python train.py --encoder_arch="vit" --model="contrastive image-text model" --dataset="small charts drawn from random numbers" --train_examples=203450 --image_size=64 --crop_scale_min=1 --horizontal_flip=false --tokenizer="word" --vocab_size=33 --loss="softmax" --embed_dim=256 --encoder_norm="layernorm" --encoder_norm_position="pre" --encoder_activation="gelu" --encoder_mlp_ratio=6 --encoder_head_dim=16 --encoder_fused_qkv=true --encoder_bias="all" --encoder_qk_norm=false --encoder_layer_scale_init=0.1 --encoder_parallel_block=false --encoder_inner_norm=false --encoder_moe="top_k" --encoder_drop_path=0.1 --encoder_num_experts=32 --encoder_moe_every=2 --encoder_expert_mlp_ratio=1 --encoder_experts_per_token=2 --encoder_shared_expert=false --encoder_patch_size=[8, 8] --encoder_conv_stem=false --encoder_layers=12 --encoder_width=192 --encoder_positions="relative_bias" --encoder_pooling="class_token" --text_encoder_causal=true --text_encoder_width=320 --text_encoder_layers=6 --text_encoder_norm="rmsnorm" --text_encoder_norm_position="pre" --text_encoder_activation="swiglu" --text_encoder_mlp_ratio=2.67 --text_encoder_head_dim=16 --text_encoder_fused_qkv=false --text_encoder_bias="all" --text_encoder_qk_norm=false --text_encoder_parallel_block=false --text_encoder_inner_norm=false --text_encoder_drop_path=0.1 --text_encoder_positions="rope" --residual_init="zero_last" --optimizer="adamw" --lr=0.0018 --beta1=0.85 --beta2=0.98 --eps=1e-10 --gradient_centralization=true --ema_decay=0.99 --steps=12100 --batch_size=512 --epochs=30.5 --lr_schedule="wsd" --decay_fraction=0.3 --final_lr_fraction=0.05 --warmup_steps=600 --weight_decay=0.09
Rows from expert 7 of block 9 of the image encoder, named by matrix and row number. Rows with one number belong to one neuron. Each number is 128 + 24 x the weight over its row's rms, rounded and kept within 0 to 255. All counts start at 0. After the name is the row's rms in percent of the matrix's.
# up: expert up (encoder.blocks.9.mlp.up, 32x192x192), inputs 128-191
# down: expert down (encoder.blocks.9.mlp.down, 32x192x192, transposed), outputs 128-191
up.48 097 [180 123 122 138 140 116 154 148 151 132 132 135 121 140 183 124 170 127 109 109 119 108 124 145  99  49 138  81 148 160  92 116 112 127  79  98 110 146  95 181 149  90 128 114  97 140 103 131 101 142  90 116 124 100 139 118 160 127 113 146 133  97 130 109]
down.48 121 [157 145 155 122 115 140 127 110 169 144 126 125 102 103 153 186 135 139 104 159 104 157 105 173  80  85 124 128 136 122  98 165 132 130 159 117 171 118 108 161 119  88  97 113  99 118 126 127 113 163 128 134 133 114 123 122 146 126 106 112 150 135 137 145]
up.49 083 [115 118 147 154  95 104 117 131 132 128 107 148 135 124 148 132 128 174 135  95 130 193 160 134 153 155  90 157 136 126 126 167 129 134 102 102 173 120 126 121 120  74 130 144 100 158  92 165  97 125 109 157 152 120 116  94 151  92 107 134 135 122 122  88]
down.49 105 [142 162 166 125 110 149 109  93 163 136 113 116 108 115 127 203 127 121 113 173 120 162 110 134  93 120 110 128 138  97 131 179 151 122 167 118 176 120 142 138 102  89  91 116  99 123 125 119 119 159 167 136 115 129 129 136 123 134 117 103 117 150 112 160]
up.50 107 [188 143 133 113 115 129 100  52 142  92  99 124  58 129 113  82 136 137 123 138 148 127 131 140 140 147 110 140 146 140 121 138 190 110 124 120 143  98 155 165  68 130  74 111 119 140 130 128 109 136 140 141  78 141 110 116 113 117  69  89 111 101 112 128]
down.50 108 [ 56  88 134 140 148 137 134 158 117 159 128 147 173 145 160 144  98 130 158 116 119 107 128 117 149 122 142 123 113 124 124 115  42 133 143 128  94 140  84  86 162 128 195 112 120 131 136 126 135 119 111 124 160 103 149 165 122 129 161 179 134 159 176 136]
up.51 090 [160 121 135 121 139 132 149 148 115 123 123 135 110 121 143 150 137 101 142 121  96 123 165 175 121 189 145 113 117 150 138 124 134  88  77 136 197 129  80 123 118 119 101 130 131 124 134 130 146 111 145  90 133 131 129  61 195 130 102  98 138  83 160 130]
down.51 077 [120 144 203 121  88 148 121 120  75 122  95 150 125 128 116 208 122 108 110 138 111 175 103 132 147 106  99 114 132 103 177  82 141 104 171 128 178 125  94 103 157  98 106 132  93 132 136 107 131  87 145 143 164 132 116 112 148 115  93 163 130 153 136 123]
up.52 100 [151 145 152 153 119  61 147 153 161  87 110 139  88 132 152 137 127 107 118 103 132 159 117 123 118 122 126 116 168 172  94 108 162  84 105  57 134 141 109 138 156 112 102 145  94 110 117 159 102 121  81 136 105 140 121 121 157 113 103 158 143 155 136  86]
down.52 110 [149 143 156 147 108 128 132 115 150 131 140 131  95  66  88 159 124 135 125 139 122 157 111 128  83 137 133 130 121 135  92 107 177 124 136 123 155 120 143 123 143 122  85 147 110 121 127 128 113  92 133 133 121 159 131 109 119 158 109 108 165 146 119 138]
up.53 125 [155 169 150 115 137 125 122  75 100  95 113 111  72 115 131 102 140 151 127 154 113 127 125 166 111 114 143  91 143 143 135 159 159 113 134 138 149 115 145 163  96 109  69 125 111 122 137 128 144 140 142  88 121 140 109  97 137 124 118  96 126  92 133 123]
down.53 105 [ 84  67 144 145 124 153 119 142 127 143  98 142 178 125 112 160 114 159 128 124 149 161 140  84 157 131  88 135 109 109 115 122  79 135 129 123 115 125 116 112 128 135 169 114  92 135 129 125 122  88 103 161 133 116 109 149 104 134 118 185 152 171 138 112]
up.54 110 [182  70 141 134  85 114 121 113 182 116 102 104 111 111 116 138 144 137 113  78 170 164 129 123 154 138  87 133 118 140 118 142 164 121 113 101 136 130 138 176 109 140 146 112 141 122 111 139  66 134 103 126 117 105 109 117 135  88  47  99 135 126 110 111]
down.54 117 [142 107 129 150 105 124 110 138 171 129 126 120 186 119  60 114 129 145  97 129 167 165 131  81 146 169  92 150 135 135  96  78 127 134  79 144 134 121 173 152 102 190 145  89  82 133 126 133 132  97 133 160  76 129 140 128 107 121  81 137 121 124  95 120]
up.55 082 [125 107 130  91 101 125 100 138 141 135 129 171 134 143 160 208 173 164 127 107 128 134 153 144 124 158 136 142 157 121  78 117  99 153 104 125 123 162  87 123 138 102 149  52 116 125 107 138 119 173 124 113 132  94 180 153 135 149 124 163 145 143 156 130]
down.55 068 [131 135 154 146  96 128 142 122 164 136 178 135 105 121 106 125 121 140 130 132  96 127 103 156 112 129 145 123 140 107 138 177 140 125 139 133 158 104 121 136 127  95 101 189  72 112 127 157 113 110 146 139 101 133 160 115 126 102 131 120 123 168 145 125]